{"arch": "unet", "model": "class-conditioned image flow-matching model", "dataset": "histories of elementary cellular automata, time running down", "train_examples": 295000, "image_size": 32, "horizontal_flip": false, "conditioning": "class", "objective": "flow_matching", "cond_dim": 256, "targets": ["rule"], "num_classes": 256, "cond_dropout": 0.2, "logit_normal_time": true, "norm": "groupnorm", "hidden_act": "elu", "weight_standardization": false, "widths": [64, 128, 256, 256], "blocks_per_level": 1, "scale_shift_norm": false, "attention": false, "upsampling": "pixel_shuffle", "init": "trunc_normal_002", "residual_init": "none", "optimizer": "soap", "beta2": 0.99, "learning_rate": 0.0033, "beta1": 0.95, "shampoo_beta": 0.99, "eps": 1e-08, "precondition_frequency": 50, "max_precond_dim": 1024, "merge_dims": false, "one_sided": true, "adamw_lr_other_params": 0.0022, "magnitude_pruning": 0.5, "max_steps": 7300, "batch_size": 384, "epochs": 9.5, "lr_schedule": "cosine", "final_lr_fraction": 0.1, "warmup_steps": 210, "weight_decay": 0.1, "adamw_weight_decay_other_params": 0.01}
Rows from block 2, named by matrix and row number. Rows with one number belong to one channel. Each number is 50 + 15 x the weight over its row's rms, rounded and kept within 0 to 99. All counts start at 0. After the name is the row's rms in percent of the matrix's.
# convs0: first 3x3 conv (model.enc.2.0.convs.0.weight, 256x256x3x3), inputs 195-207, a 3x3 kernel for each
# convs1: second 3x3 conv (model.enc.2.0.convs.1.weight, 256x256x3x3, transposed), outputs 195-207, a 3x3 kernel for each
convs0.154 097:50 94 50 19 50 50 50 50 50 50 77 50 25 70 68 50 50 50 43 37 23 59 57 50 86 76 58 50 56 14 56 50 99 81 54 59 56 50 50 50 50 50 50 78 50 50 64 50 50 50 50 44 36 74 50 50 00 66 50 50 59 50 50 50 35 39 50 50 50 50 50 50 52 50 50 50 63 22 18 50 50 58 91 36 50 50 62 50 24 66 50 64 57 25 49 50 50 80 50 50 28 50 39 76 31 50 50 50 50 50 50 27 50 50 50 13 39
convs1.154 098:40 50 23 50 50 50 50 50 50 50 50 50 80 49 92 35 19 50 50 61 50 50 50 50 86 50 71 82 50 35 50 50 39 82 50 50 47 50 50 70 50 74 22 35 89 28 50 76 50 54 50 50 50 50 50 42 45 75 50 39 78 50 50 70 50 38 50 49 45 42 80 50 50 73 69 50 50 50 50 50 50 50 50 50 50 51 50 77 50 50 50 65 59 50 50 50 57 30 50 69 50 13 50 50 70 50 66 50 66 65 50 45 50 50 50 10 50
convs0.155 123:76 50 50 50 50 50 30 50 38 55 73 36 37 51 50 50 35 50 50 60 54 50 49 16 47 50 78 08 50 50 76 60 50 50 35 73 50 50 50 50 50 50 50 42 50 50 34 50 50 50 50 60 75 40 47 50 51 50 50 50 50 81 23 84 42 50 50 73 50 50 85 18 50 48 29 50 50 50 50 50 21 65 39 81 50 50 28 50 80 28 74 23 50 50 70 50 31 54 52 50 50 65 50 40 50 50 47 41 86 82 69 50 53 50 19 49 50
convs1.155 094:94 50 50 50 50 50 50 50 42 52 50 56 50 55 50 47 23 50 51 50 79 50 50 50 65 50 87 50 50 50 84 50 34 50 83 50 46 26 50 50 38 50 13 22 42 39 23 41 50 45 56 50 66 29 72 50 27 50 38 50 34 62 51 50 50 61 50 71 50 50 65 73 50 33 50 35 50 50 64 50 34 50 18 65 60 50 61 43 50 51 32 49 50 50 50 50 46 50 46 50 62 41 50 43 85 50 33 50 73 50 50 50 50 50 39 31 50
convs0.156 104:84 29 42 49 50 70 63 70 36 05 50 54 88 50 50 65 27 63 68 50 50 41 48 75 68 50 24 36 50 50 55 50 50 50 50 47 50 50 27 29 37 37 50 32 52 73 50 72 50 31 88 73 50 01 60 69 51 54 50 39 50 50 22 50 50 50 30 75 50 45 50 50 50 75 50 57 00 65 50 50 50 50 50 25 41 50 50 54 37 50 58 57 65 40 02 50 64 53 10 62 32 48 50 50 19 08 63 60 71 50 50 41 50 50 68 50 50
convs1.156 108:50 56 50 24 67 50 50 50 15 50 50 36 61 37 40 65 50 50 50 50 50 37 71 50 89 50 50 35 50 50 50 50 61 51 50 57 23 56 50 50 50 74 50 50 50 67 74 52 40 37 50 43 64 00 84 28 50 93 50 63 50 31 29 50 62 54 80 40 17 60 50 30 70 48 50 50 64 50 62 50 07 42 53 50 50 64 61 50 50 50 50 50 50 24 81 99 50 15 68 50 50 79 50 29 47 50 49 34 50 50 25 60 50 50 50 81 30
convs0.157 088:50 39 50 50 50 50 50 50 56 50 65 57 50 66 50 50 50 50 69 79 50 50 50 33 17 31 50 64 70 50 50 50 50 20 50 46 50 50 50 61 41 50 50 24 32 71 42 50 74 50 50 50 08 23 50 46 74 50 03 50 75 50 50 50 50 50 23 16 50 55 20 50 50 75 50 61 46 50 50 21 24 79 28 21 50 27 23 61 50 50 34 50 50 25 50 50 50 52 50 50 45 50 00 50 45 50 50 50 50 34 50 50 50 50 41 45 83
convs1.157 099:50 50 50 33 43 33 50 50 88 50 50 50 49 50 66 50 54 45 54 50 71 50 43 30 50 50 45 50 50 50 50 35 50 50 50 17 50 57 50 37 50 38 50 50 50 59 50 89 50 30 32 50 50 50 50 50 50 67 50 50 39 72 50 44 50 61 23 50 29 50 50 31 50 61 50 50 50 28 50 40 50 40 50 50 24 50 50 32 40 61 40 25 50 50 50 50 50 26 27 50 25 50 50 50 50 50 50 50 50 50 18 50 79 72 93 97 24
convs0.158 092:71 59 66 23 50 50 50 38 36 19 50 66 50 38 50 62 50 50 43 38 16 64 84 83 33 61 50 71 50 36 60 50 50 50 50 50 50 50 63 50 50 50 50 96 50 50 56 50 27 50 50 50 26 46 50 27 50 53 52 59 79 50 20 27 50 50 67 69 76 50 27 69 29 28 50 50 50 50 50 78 66 50 50 63 52 48 50 50 64 50 05 50 43 72 50 50 35 79 78 49 50 50 50 50 50 64 50 30 82 50 50 49 77 50 50 24 50
convs1.158 105:50 23 50 50 50 50 50 50 43 56 36 36 50 50 71 35 63 50 91 50 56 37 50 39 50 66 50 50 50 45 38 61 51 52 50 23 50 40 50 50 56 29 61 79 68 50 50 40 50 50 50 50 50 33 50 50 38 50 50 50 50 70 52 36 68 50 19 50 28 50 34 72 50 50 37 50 49 33 45 95 79 11 05 55 50 58 68 50 59 78 20 41 74 50 13 50 50 50 38 81 50 32 49 50 50 50 50 50 50 53 50 50 50 44 50 50 19
convs0.159 091:50 50 55 50 50 30 36 50 90 50 77 52 50 50 50 45 25 78 50 64 50 24 50 72 85 50 50 27 50 50 50 50 40 66 58 35 28 58 50 58 73 80 50 00 76 50 35 30 50 50 72 50 50 31 41 28 50 50 67 50 50 62 25 50 50 63 50 50 50 43 65 43 46 50 50 51 50 57 50 50 50 50 54 69 58 66 50 50 88 45 53 08 39 61 87 56 66 50 19 36 63 50 56 50 50 50 50 50 50 50 15 50 50 43 79 42 86
convs1.159 098:17 48 70 64 50 50 50 50 50 50 80 25 50 50 36 50 18 88 50 50 50 50 52 50 50 23 93 65 50 34 50 50 50 50 59 60 00 50 21 50 47 28 50 36 36 75 50 75 33 34 50 59 50 50 56 28 24 56 30 30 83 54 50 50 14 50 50 50 50 50 50 60 40 50 79 50 50 50 30 39 49 84 33 50 50 50 60 50 50 26 63 50 32 50 50 50 34 50 50 54 50 50 50 50 50 19 09 50 50 58 23 75 65 50 55 30 29
convs0.160 083:62 66 24 50 50 50 02 50 18 76 50 57 50 50 50 50 25 50 59 50 50 33 37 53 56 50 50 18 56 52 50 50 50 64 40 82 21 44 50 85 50 50 50 50 79 50 24 41 50 50 58 11 50 67 26 50 50 50 50 50 50 50 50 50 50 38 50 50 50 39 50 84 50 56 99 50 54 29 44 50 67 50 50 50 50 50 50 40 50 50 50 50 67 39 51 50 19 48 40 50 50 50 23 50 50 50 50 07 50 50 25 26 50 67 50 77 50
convs1.160 103:50 44 76 50 50 50 18 39 52 37 50 56 21 27 65 50 16 27 50 50 31 44 50 70 70 50 50 12 50 77 50 33 50 50 50 50 50 35 50 50 50 50 66 50 50 31 50 84 50 50 50 48 50 50 67 32 34 50 50 50 22 50 22 44 74 21 13 50 34 50 18 54 27 50 63 75 50 50 50 50 87 19 50 69 50 50 43 50 50 61 50 46 50 59 50 50 19 44 31 71 53 50 50 68 43 43 50 50 33 50 67 50 63 54 50 71 20
convs0.161 084:50 50 44 59 50 50 70 79 50 50 56 85 50 50 50 78 49 50 52 45 70 50 89 50 54 50 67 50 50 50 50 54 50 50 41 88 55 50 50 50 82 66 50 50 39 50 50 77 50 80 66 82 99 69 50 59 37 50 50 50 27 50 38 50 50 50 50 50 50 50 50 50 50 50 50 50 50 07 50 20 32 50 50 50 50 50 50 51 50 50 50 51 50 50 50 50 50 50 50 50 50 50 50 65 50 58 50 72 50 33 62 50 50 61 50 50 50
convs1.161 096:50 47 50 25 50 33 50 50 44 50 50 76 50 50 50 32 50 50 50 50 35 44 50 50 50 87 50 44 50 50 50 50 50 50 69 50 50 69 50 43 50 56 50 50 50 50 50 73 50 50 50 50 72 36 43 46 50 50 50 20 50 20 17 55 50 50 36 50 26 50 50 08 56 41 64 54 50 50 27 50 29 50 30 50 21 50 43 41 63 50 62 32 74 37 50 66 29 45 79 45 24 49 50 52 54 40 50 50 50 41 50 50 50 50 31 31 50
convs0.162 161:42 50 22 40 40 50 82 50 50 50 67 35 27 30 68 76 50 50 50 39 37 50 46 50 50 45 34 50 51 54 61 50 52 18 53 60 29 50 40 42 75 50 63 21 50 36 50 74 62 55 46 20 39 72 11 35 63 71 43 50 50 32 66 36 18 73 58 50 60 34 50 51 24 22 80 53 64 48 02 50 62 44 46 50 50 50 37 50 35 48 50 61 50 53 50 50 71 24 71 69 44 44 50 50 60 45 50 50 72 52 23 35 50 50 83 85 41
convs1.162 087:50 50 26 50 50 35 50 50 50 66 39 50 50 65 50 56 32 50 50 50 50 50 65 60 61 50 50 50 50 55 50 60 71 50 50 93 30 41 55 67 50 58 50 26 50 50 23 50 50 50 34 23 49 50 50 77 84 46 44 37 50 50 61 67 93 85 50 93 93 49 88 80 50 60 60 40 50 50 43 50 74 50 65 50 50 50 53 50 50 50 50 58 46 50 50 50 77 21 50 81 65 70 54 43 50 76 58 50 29 50 34 50 50 50 50 85 50
convs0.163 092:50 23 50 50 50 39 37 50 50 50 50 50 38 50 50 78 50 36 33 64 99 50 50 50 54 50 80 50 34 50 54 60 50 24 50 50 50 50 75 50 34 50 53 50 69 50 50 71 50 50 50 50 70 50 38 65 66 72 50 18 50 63 50 76 50 78 77 82 50 50 71 50 93 50 47 50 50 54 43 50 50 50 15 50 81 68 50 70 74 54 34 57 50 50 50 25 30 50 82 50 50 21 50 35 50 50 16 35 51 50 28 62 50 34 54 50 30
convs1.163 100:50 50 50 50 34 50 37 79 55 50 50 50 50 50 59 48 50 76 29 70 62 50 63 78 94 38 50 56 50 50 10 50 50 50 22 37 51 64 72 66 57 42 80 50 50 50 50 50 55 44 75 58 50 57 50 50 37 72 50 25 43 61 50 78 30 55 50 45 50 50 50 65 71 50 57 63 73 50 50 50 00 79 37 50 50 50 50 50 92 50 17 44 33 50 20 50 63 20 71 37 68 22 28 50 50 50 10 65 99 72 50 60 44 50 50 50 56
convs0.164 098:19 50 50 50 50 61 89 50 50 51 45 50 76 50 44 50 83 61 50 50 60 36 42 25 62 50 50 75 50 71 33 50 33 50 50 21 50 53 72 50 50 37 50 50 50 43 98 64 49 21 50 87 44 72 61 50 50 50 50 50 50 50 50 22 50 46 50 50 44 56 36 52 23 43 68 50 40 50 58 57 46 58 50 50 44 50 50 50 50 65 60 41 43 50 50 50 61 50 91 59 50 99 50 50 50 50 50 36 53 50 50 48 50 50 50 50 62
convs1.164 103:50 54 76 13 39 50 50 48 50 50 50 63 50 50 50 77 87 55 76 50 50 96 50 59 68 73 51 50 50 50 77 50 50 72 82 62 34 50 52 50 43 50 50 50 50 50 66 41 64 64 67 50 42 50 50 36 50 50 50 50 46 40 34 50 50 40 50 76 60 45 41 50 50 50 50 70 57 24 48 30 81 58 50 50 55 34 50 38 59 50 28 53 50 27 23 75 58 50 50 50 30 55 80 31 50 24 74 20 23 50 23 50 50 22 97 57 91
convs0.165 093:50 69 42 50 50 34 87 50 50 50 50 74 54 50 44 64 53 38 50 52 34 50 66 50 50 72 50 34 29 50 50 50 49 50 45 66 48 50 21 42 56 50 50 50 31 50 50 42 38 50 50 50 78 50 50 50 33 50 59 50 50 35 53 50 50 26 36 68 60 50 67 53 24 42 70 48 50 50 69 35 19 50 40 34 50 50 50 50 50 50 50 54 22 42 50 50 50 50 52 50 50 50 50 68 35 50 25 55 50 50 50 50 50 50 50 50 22
convs1.165 104:37 50 25 50 31 44 78 50 66 61 50 25 50 62 31 50 50 40 50 50 23 37 54 50 50 35 49 24 50 50 50 50 49 50 44 95 50 42 50 63 50 50 44 50 50 50 50 50 36 50 98 50 56 50 50 70 29 30 50 45 57 50 92 14 17 50 50 26 66 50 82 50 50 69 28 50 41 41 35 50 28 50 50 53 50 36 50 61 50 50 50 23 50 23 50 75 75 39 80 50 50 50 50 50 50 50 50 50 71 75 71 50 53 50 50 29 50
convs0.166 092:37 50 42 34 68 50 58 50 13 56 50 48 50 50 83 57 50 27 50 50 54 50 50 50 74 73 31 34 50 50 24 50 50 61 59 50 15 50 75 35 42 41 80 81 50 50 50 50 50 50 50 50 68 50 50 46 26 50 23 50 80 57 50 50 50 30 50 50 50 74 66 62 50 50 71 50 40 12 50 50 21 50 44 50 50 50 50 50 59 44 04 50 50 50 36 50 28 45 99 00 50 50 50 50 62 50 15 18 34 84 26 50 50 50 50 48 50
convs1.166 105:50 50 50 50 29 37 50 50 67 47 50 48 50 64 50 50 50 37 50 50 29 50 60 50 71 67 59 50 31 77 10 56 50 50 28 50 50 46 50 67 41 50 50 62 70 42 50 62 50 50 64 50 73 70 35 43 49 50 50 50 50 22 69 50 35 26 23 50 50 50 50 50 76 35 50 85 73 50 50 50 50 30 09 50 67 36 50 50 50 50 11 39 66 25 50 50 54 50 84 50 50 56 50 79 50 29 50 76 56 50 50 50 50 46 50 50 53
convs0.167 114:80 50 67 49 50 50 27 43 50 50 02 72 52 62 63 32 68 26 50 24 50 39 50 72 50 50 67 50 68 50 27 50 50 55 68 50 44 50 50 53 28 50 43 66 26 75 50 45 50 50 75 50 50 50 71 38 31 55 50 50 28 67 49 16 86 50 50 30 37 50 32 76 50 50 31 57 50 40 50 22 04 79 40 64 37 50 38 50 50 50 46 50 50 60 24 73 50 64 41 50 77 65 50 50 50 50 50 50 99 27 76 49 37 50 36 55 12
convs1.167 111:50 31 50 50 73 56 50 67 00 50 50 50 33 50 36 23 67 50 50 50 50 28 39 61 26 78 28 50 50 50 50 50 61 50 17 67 91 50 28 15 61 50 50 50 81 42 55 50 50 50 61 50 50 32 50 15 32 67 50 54 65 60 50 29 50 50 83 50 50 50 25 63 78 65 50 50 42 39 50 46 27 41 50 40 50 63 50 50 50 50 73 41 50 40 50 50 58 63 93 42 43 59 54 50 50 55 26 50 91 43 50 50 59 38 21 92 05
convs0.168 100:64 50 64 50 50 43 50 57 50 50 50 50 50 50 86 83 89 29 11 17 18 87 54 33 72 68 67 50 66 50 50 50 50 50 89 28 50 50 50 86 50 50 50 99 50 50 42 51 50 50 50 41 50 50 50 71 50 64 36 50 60 86 15 24 50 50 50 50 73 50 67 36 29 47 50 32 50 50 57 83 74 50 50 71 50 31 50 50 63 17 19 33 50 50 50 63 32 83 50 50 50 28 36 27 66 50 77 72 71 50 68 50 50 69 50 50 27
convs1.168 102:38 50 50 53 41 50 50 50 50 39 32 50 38 50 42 55 50 72 50 13 50 50 36 28 50 64 75 50 46 50 50 50 25 50 50 50 50 50 50 50 50 19 48 65 59 50 50 82 56 50 52 50 27 77 50 43 53 50 41 50 30 72 50 50 50 50 31 33 22 80 50 50 50 36 50 50 50 50 50 57 70 50 50 50 50 75 50 38 70 50 50 50 47 50 21 25 50 50 37 59 50 50 26 50 46 50 50 50 73 46 50 50 53 68 36 75 50
convs0.169 099:29 37 03 50 71 50 69 50 85 17 55 50 50 50 44 50 54 68 68 50 34 50 72 99 50 27 09 93 59 70 66 50 50 43 50 44 38 50 50 50 50 55 50 50 54 37 40 76 63 66 50 50 50 50 39 50 50 50 50 58 53 50 58 91 83 50 50 50 74 50 53 19 71 59 45 50 50 50 44 53 50 40 51 50 35 63 50 55 50 50 50 43 50 50 50 50 99 30 71 50 50 85 50 50 50 63 50 65 09 28 50 62 77 44 56 65 83
convs1.169 111:39 99 50 50 50 23 70 30 61 50 32 49 50 50 50 50 43 66 75 35 28 62 50 64 50 12 50 50 50 60 50 60 31 31 87 00 43 50 54 50 32 38 68 57 50 72 64 50 50 22 33 50 50 70 50 50 50 50 31 50 59 63 50 50 47 41 00 63 61 39 50 24 34 27 50 67 63 77 42 23 50 50 50 23 68 50 63 50 50 50 14 53 63 13 20 84 24 31 30 57 59 25 50 50 50 50 71 50 35 80 50 68 50 06 82 50 94
convs0.170 124:36 50 50 50 37 50 48 50 69 24 93 50 50 46 42 45 32 68 88 32 50 86 23 49 50 50 48 89 06 50 67 67 79 50 53 17 56 34 50 40 70 50 50 50 31 36 21 50 59 50 68 50 23 59 23 54 27 61 50 50 65 50 50 40 50 50 87 50 48 50 50 41 50 70 50 37 69 50 71 50 67 24 56 50 41 50 45 50 50 74 26 15 73 57 53 50 50 65 28 50 59 73 50 50 23 28 76 50 37 72 50 57 55 54 50 50 50
convs1.170 100:35 58 50 50 50 36 50 50 80 45 51 50 31 60 72 20 50 50 66 72 62 50 50 50 79 50 50 92 50 50 46 68 50 36 50 00 50 50 50 50 50 10 68 50 50 50 79 50 46 50 41 48 58 50 45 50 45 50 50 44 50 74 53 46 50 50 50 50 50 50 50 57 78 74 73 50 49 84 41 50 60 50 55 50 50 50 50 50 78 89 09 30 50 23 20 55 50 68 16 50 50 50 50 50 50 50 44 50 43 65 50 50 50 10 50 27 62
convs0.171 114:69 32 50 74 17 40 32 50 23 29 50 26 50 50 50 85 59 55 39 13 50 40 50 48 50 69 50 38 50 50 65 50 59 50 50 74 50 61 47 35 50 50 54 50 52 74 76 67 38 50 54 26 50 43 50 53 28 43 50 50 50 46 58 81 50 37 50 50 66 53 55 46 52 44 50 39 50 49 47 49 50 50 50 37 41 21 43 50 50 41 50 59 50 50 53 41 72 48 28 89 50 50 50 50 50 32 55 50 50 58 42 50 50 48 67 50 59
convs1.171 105:72 37 38 75 54 15 31 50 26 34 58 74 57 41 50 50 50 50 50 32 50 50 50 36 50 73 71 31 62 60 50 40 32 50 50 50 43 67 50 23 50 64 73 47 50 66 47 66 50 38 62 32 15 26 24 39 50 50 50 50 50 50 38 50 81 50 23 50 80 50 50 52 50 73 77 50 63 50 62 78 50 88 50 34 50 54 36 50 50 50 50 56 52 50 66 50 50 47 73 50 41 70 50 71 68 50 50 44 68 53 67 50 21 34 50 58 50
convs0.172 101:21 48 50 28 50 55 50 68 75 50 50 50 50 52 48 50 69 07 23 86 50 38 50 29 40 50 50 50 60 50 50 56 50 50 50 30 27 26 50 50 73 50 33 50 56 24 50 28 50 50 62 83 50 76 50 55 50 50 54 50 30 50 50 50 50 50 50 50 50 11 64 46 50 53 51 50 50 50 50 18 50 50 99 43 50 50 50 63 06 55 13 82 50 50 50 65 63 00 36 50 30 50 55 50 50 50 83 57 50 53 50 57 41 50 49 79 50
convs1.172 098:30 22 69 50 50 50 28 50 50 69 50 50 55 50 50 50 50 50 50 42 50 78 50 40 50 50 99 50 50 47 50 50 50 50 36 50 50 50 50 50 50 50 50 50 73 08 50 25 50 50 50 62 49 75 50 50 50 60 50 50 50 04 50 50 22 50 50 60 72 50 86 50 36 58 50 84 80 42 25 50 50 28 63 60 55 64 61 39 06 50 33 44 36 50 32 50 50 14 99 50 00 63 38 50 68 50 71 50 34 50 86 50 50 38 26 50 78
convs0.173 102:50 71 50 29 63 38 50 38 46 50 29 29 42 50 50 50 50 50 27 39 64 26 50 50 65 50 50 50 80 50 43 50 50 61 50 50 56 50 50 67 50 67 70 26 37 38 50 50 50 50 50 50 72 50 76 50 50 50 24 50 23 50 50 50 63 56 50 47 80 50 33 40 33 50 50 74 50 50 50 37 69 69 73 50 65 50 74 50 36 50 32 49 50 50 50 50 82 33 00 47 76 79 50 37 50 50 50 16 40 50 50 32 56 73 50 62 50
convs1.173 098:30 50 52 50 66 68 65 43 66 28 35 59 50 44 50 75 66 50 50 50 50 50 50 67 24 50 50 50 50 50 50 42 50 50 50 50 50 75 50 14 50 51 62 60 50 50 50 50 72 48 50 50 50 76 50 50 50 50 50 13 32 50 41 50 50 42 30 50 30 50 50 50 37 50 50 50 50 50 65 50 58 80 83 56 50 46 50 50 50 52 51 50 39 43 34 50 50 50 13 50 50 35 50 58 61 22 14 50 50 72 50 35 50 68 50 50 50
convs0.174 090:60 50 50 97 21 50 57 50 33 44 50 40 78 79 94 50 50 50 19 80 50 50 50 50 38 45 79 50 58 50 50 58 50 52 50 62 50 25 16 50 24 63 89 50 50 50 50 50 42 50 50 50 50 41 50 40 79 50 50 78 50 30 48 41 71 49 73 79 50 50 89 50 59 34 50 50 50 50 50 50 39 50 50 32 50 50 50 69 50 82 50 58 24 55 24 50 87 45 50 50 50 29 50 47 50 54 50 39 50 29 63 50 50 34 45 57 32
convs1.174 100:50 50 50 57 50 50 56 21 50 50 50 51 50 50 50 68 72 41 50 20 50 50 50 59 50 23 50 18 50 72 28 37 57 46 36 42 50 38 19 50 80 88 66 35 41 50 50 50 50 50 50 59 50 50 50 24 47 26 50 50 77 50 50 33 11 35 50 50 33 62 62 56 73 50 50 78 50 50 50 50 18 40 50 29 50 50 50 59 50 45 50 43 40 50 41 50 83 20 50 50 50 50 50 50 35 15 50 50 50 35 50 54 50 50 50 50 29
convs0.175 084:50 50 50 50 50 50 50 15 50 50 50 50 50 50 50 50 50 50 50 78 43 25 50 50 78 50 50 50 50 50 50 50 50 33 50 50 50 31 50 50 50 50 52 50 43 60 50 81 50 52 50 50 50 12 50 91 50 46 77 50 50 58 25 56 50 50 42 50 50 50 50 36 50 28 29 50 72 50 50 50 80 50 61 50 50 50 71 50 29 00 56 22 50 16 64 77 50 74 16 44 52 50 50 50 19 50 50 84 50 30 50 50 50 50 57 50 27
convs1.175 098:50 81 50 50 50 56 31 50 50 39 03 26 30 27 23 50 59 50 50 26 45 26 50 17 96 28 66 44 22 67 50 50 41 36 50 39 35 57 25 08 50 50 50 77 50 50 31 37 50 67 50 14 50 63 50 34 50 50 50 50 52 50 50 48 50 54 50 29 50 50 50 50 21 39 31 50 27 34 99 99 66 66 71 50 06 55 69 23 66 50 29 16 50 50 50 67 82 50 32 28 55 50 49 53 50 50 50 73 38 50 50 50 76 51 50 79 79
convs0.176 136:48 59 72 35 53 50 50 16 61 25 52 67 50 50 53 56 33 50 24 70 57 50 53 50 64 16 73 55 41 50 50 50 50 50 73 50 50 33 36 45 50 50 50 56 50 50 18 01 71 67 49 79 54 59 50 50 39 50 72 50 11 50 82 50 50 44 50 31 50 43 50 69 39 26 21 50 65 50 50 79 52 50 18 64 23 74 50 58 54 50 50 05 31 73 67 50 50 50 50 69 50 50 50 64 60 50 50 46 50 50 85 50 38 50 23 29 34
convs1.176 087:50 81 69 50 39 56 21 50 50 50 50 50 50 50 24 42 33 50 50 88 26 51 50 50 50 67 50 50 29 50 50 50 50 50 50 50 18 30 34 50 50 50 40 50 48 27 21 50 48 31 34 65 50 50 46 50 02 42 32 50 67 50 82 65 50 50 71 64 56 62 79 95 50 28 50 16 48 54 50 70 39 50 37 13 50 50 61 29 57 32 50 50 50 50 50 18 50 78 16 68 74 50 50 47 62 34 50 50 50 50 50 50 50 50 35 50 50
convs0.177 079:50 50 50 50 38 50 50 50 50 50 50 99 50 50 09 28 50 49 50 50 35 65 50 50 41 50 81 50 50 50 50 50 32 50 62 50 50 28 37 50 72 54 50 50 50 27 50 38 76 50 50 50 78 82 50 53 50 50 36 26 50 50 50 69 50 25 30 50 48 50 77 50 58 50 42 50 50 50 50 50 50 33 50 50 50 50 43 43 50 50 50 50 30 50 50 50 50 50 50 78 81 50 37 48 41 71 69 50 50 50 50 50 64 28 50 46 50
convs1.177 104:50 38 61 50 50 57 50 40 50 50 50 61 68 55 50 05 50 27 50 19 34 71 50 29 63 50 50 62 25 50 73 41 72 50 50 57 50 12 47 17 50 65 23 51 39 50 73 50 62 70 50 68 50 50 50 50 63 29 50 50 99 50 50 32 50 50 50 50 65 67 21 30 43 46 50 46 74 49 68 50 25 50 50 57 73 50 50 50 43 50 34 50 50 26 33 50 50 27 50 65 50 48 50 62 50 67 38 50 81 50 69 87 18 50 83 50 51
convs0.178 074:50 50 38 42 00 50 26 50 50 48 34 50 53 50 50 81 48 18 40 57 50 50 50 20 79 50 73 50 50 50 50 50 61 50 50 57 77 19 63 50 50 78 78 50 50 50 50 50 50 50 50 68 50 50 50 11 21 23 50 50 50 50 50 50 50 50 50 50 50 50 50 16 42 50 51 50 50 50 91 72 42 50 50 50 50 50 66 48 76 50 50 45 50 50 50 54 50 50 58 50 83 50 59 50 50 50 10 53 50 50 50 50 50 50 23 19 50
convs1.178 096:50 50 50 50 50 50 50 50 50 50 50 50 50 50 50 50 50 47 50 25 16 50 50 50 50 41 70 43 14 25 50 50 50 24 50 50 50 22 50 50 37 50 25 50 35 50 50 50 50 50 62 51 63 24 68 30 53 41 56 50 57 34 50 50 22 11 50 50 50 50 58 38 50 50 37 53 46 50 50 59 50 57 09 50 50 38 50 50 50 59 51 50 50 50 50 50 50 50 75 37 50 50 50 50 50 50 50 71 50 83 66 50 50 50 31 22 50
convs0.179 090:50 50 31 71 50 50 69 50 50 50 61 50 29 51 50 50 79 50 44 50 50 84 76 93 60 50 50 45 50 41 50 50 50 32 50 50 50 50 50 50 50 50 50 76 20 39 50 50 50 50 50 50 53 62 47 42 66 37 50 12 70 50 28 61 99 50 90 28 50 39 43 54 50 79 21 50 36 44 32 40 50 76 45 41 67 50 50 50 50 02 50 24 50 50 50 50 08 50 67 49 50 82 41 50 50 99 50 41 50 50 61 50 50 50 68 50 50
convs1.179 098:50 50 50 41 53 50 50 50 50 17 50 70 50 50 52 25 50 50 50 50 53 40 50 65 64 50 54 50 50 50 50 53 37 50 41 50 75 50 30 46 50 50 50 50 50 44 55 50 48 50 50 50 50 69 45 50 50 83 25 60 50 66 90 35 50 47 55 31 50 50 50 50 50 28 76 50 37 50 50 50 50 65 37 50 50 50 27 50 72 48 50 50 50 50 50 50 58 50 52 30 76 37 70 72 64 35 30 85 61 48 38 37 50 50 73 50 44
convs0.180 107:50 72 50 19 60 44 36 76 50 37 75 50 50 50 50 42 50 55 50 00 50 50 50 66 50 50 69 84 29 50 70 50 50 85 65 50 50 21 50 68 50 28 50 35 84 50 39 50 50 50 50 55 79 66 50 50 50 50 50 50 50 50 60 50 05 50 60 40 48 50 50 39 66 65 38 56 50 54 50 16 50 21 54 50 55 50 47 20 50 50 47 50 47 60 50 48 51 50 70 62 14 18 53 70 46 50 50 00 50 50 31 32 50 50 42 94 50
convs1.180 103:50 50 19 53 50 54 45 31 53 50 50 47 64 50 59 50 28 50 50 50 80 50 50 50 85 50 36 51 50 50 24 73 23 76 66 63 28 62 66 39 68 46 50 50 50 50 52 38 50 50 51 50 61 50 50 50 15 50 72 30 65 50 69 59 50 76 50 61 50 50 50 27 50 60 67 50 50 50 64 69 72 73 77 24 50 43 34 63 37 50 50 25 17 50 63 41 50 48 50 50 50 50 50 50 50 56 50 50 50 50 50 50 77 50 26 59 51
convs0.181 128:37 50 50 31 50 36 50 50 73 85 77 65 50 50 50 48 50 69 50 24 50 39 50 56 55 50 50 29 32 50 36 35 35 27 50 43 33 57 50 50 50 50 68 50 62 37 46 50 50 25 50 50 26 50 41 64 72 59 61 54 50 34 59 50 50 50 50 50 50 50 61 51 45 67 96 65 50 50 76 93 58 50 52 68 43 50 34 50 50 50 24 38 39 57 50 50 44 41 50 21 50 50 34 57 44 68 50 59 50 50 50 50 40 50 50 33 34
convs1.181 135:50 50 65 68 50 50 50 62 65 50 38 75 68 27 50 50 50 70 51 54 89 50 50 50 50 50 50 46 77 70 50 33 50 50 50 21 24 14 50 50 33 23 41 48 50 31 54 36 25 32 69 50 30 50 48 52 50 50 50 37 50 48 72 50 50 45 68 50 50 29 50 47 50 50 72 56 27 50 39 50 50 50 50 49 50 42 14 50 40 50 47 28 39 69 40 33 63 50 50 41 27 53 25 18 50 49 29 59 63 50 36 50 33 28 74 71 72
convs0.182 092:50 23 54 50 17 12 76 98 50 50 50 50 50 50 50 50 85 50 50 36 69 50 50 50 34 87 50 50 29 25 35 50 57 50 50 50 50 50 30 50 50 36 50 50 76 50 40 59 48 41 50 33 99 50 50 53 40 50 32 35 51 23 39 62 26 50 31 16 22 65 69 40 58 50 50 50 64 67 56 50 50 50 50 50 50 50 50 50 64 54 27 50 28 50 57 50 41 50 72 50 71 35 40 50 50 23 34 50 21 76 19 50 40 35 65 50 77
convs1.182 103:47 37 59 76 25 29 23 70 65 50 47 22 56 50 85 50 36 50 47 50 32 50 49 43 50 37 50 79 50 20 50 50 67 50 50 89 14 21 36 78 50 50 41 50 78 68 50 55 50 61 46 73 61 50 50 50 50 50 50 50 61 50 75 49 25 27 50 72 46 67 87 50 50 18 50 43 50 50 50 78 50 27 50 43 53 51 50 57 47 41 50 35 21 37 50 50 63 50 50 27 96 55 50 50 50 73 50 50 27 50 50 50 50 46 50 29 50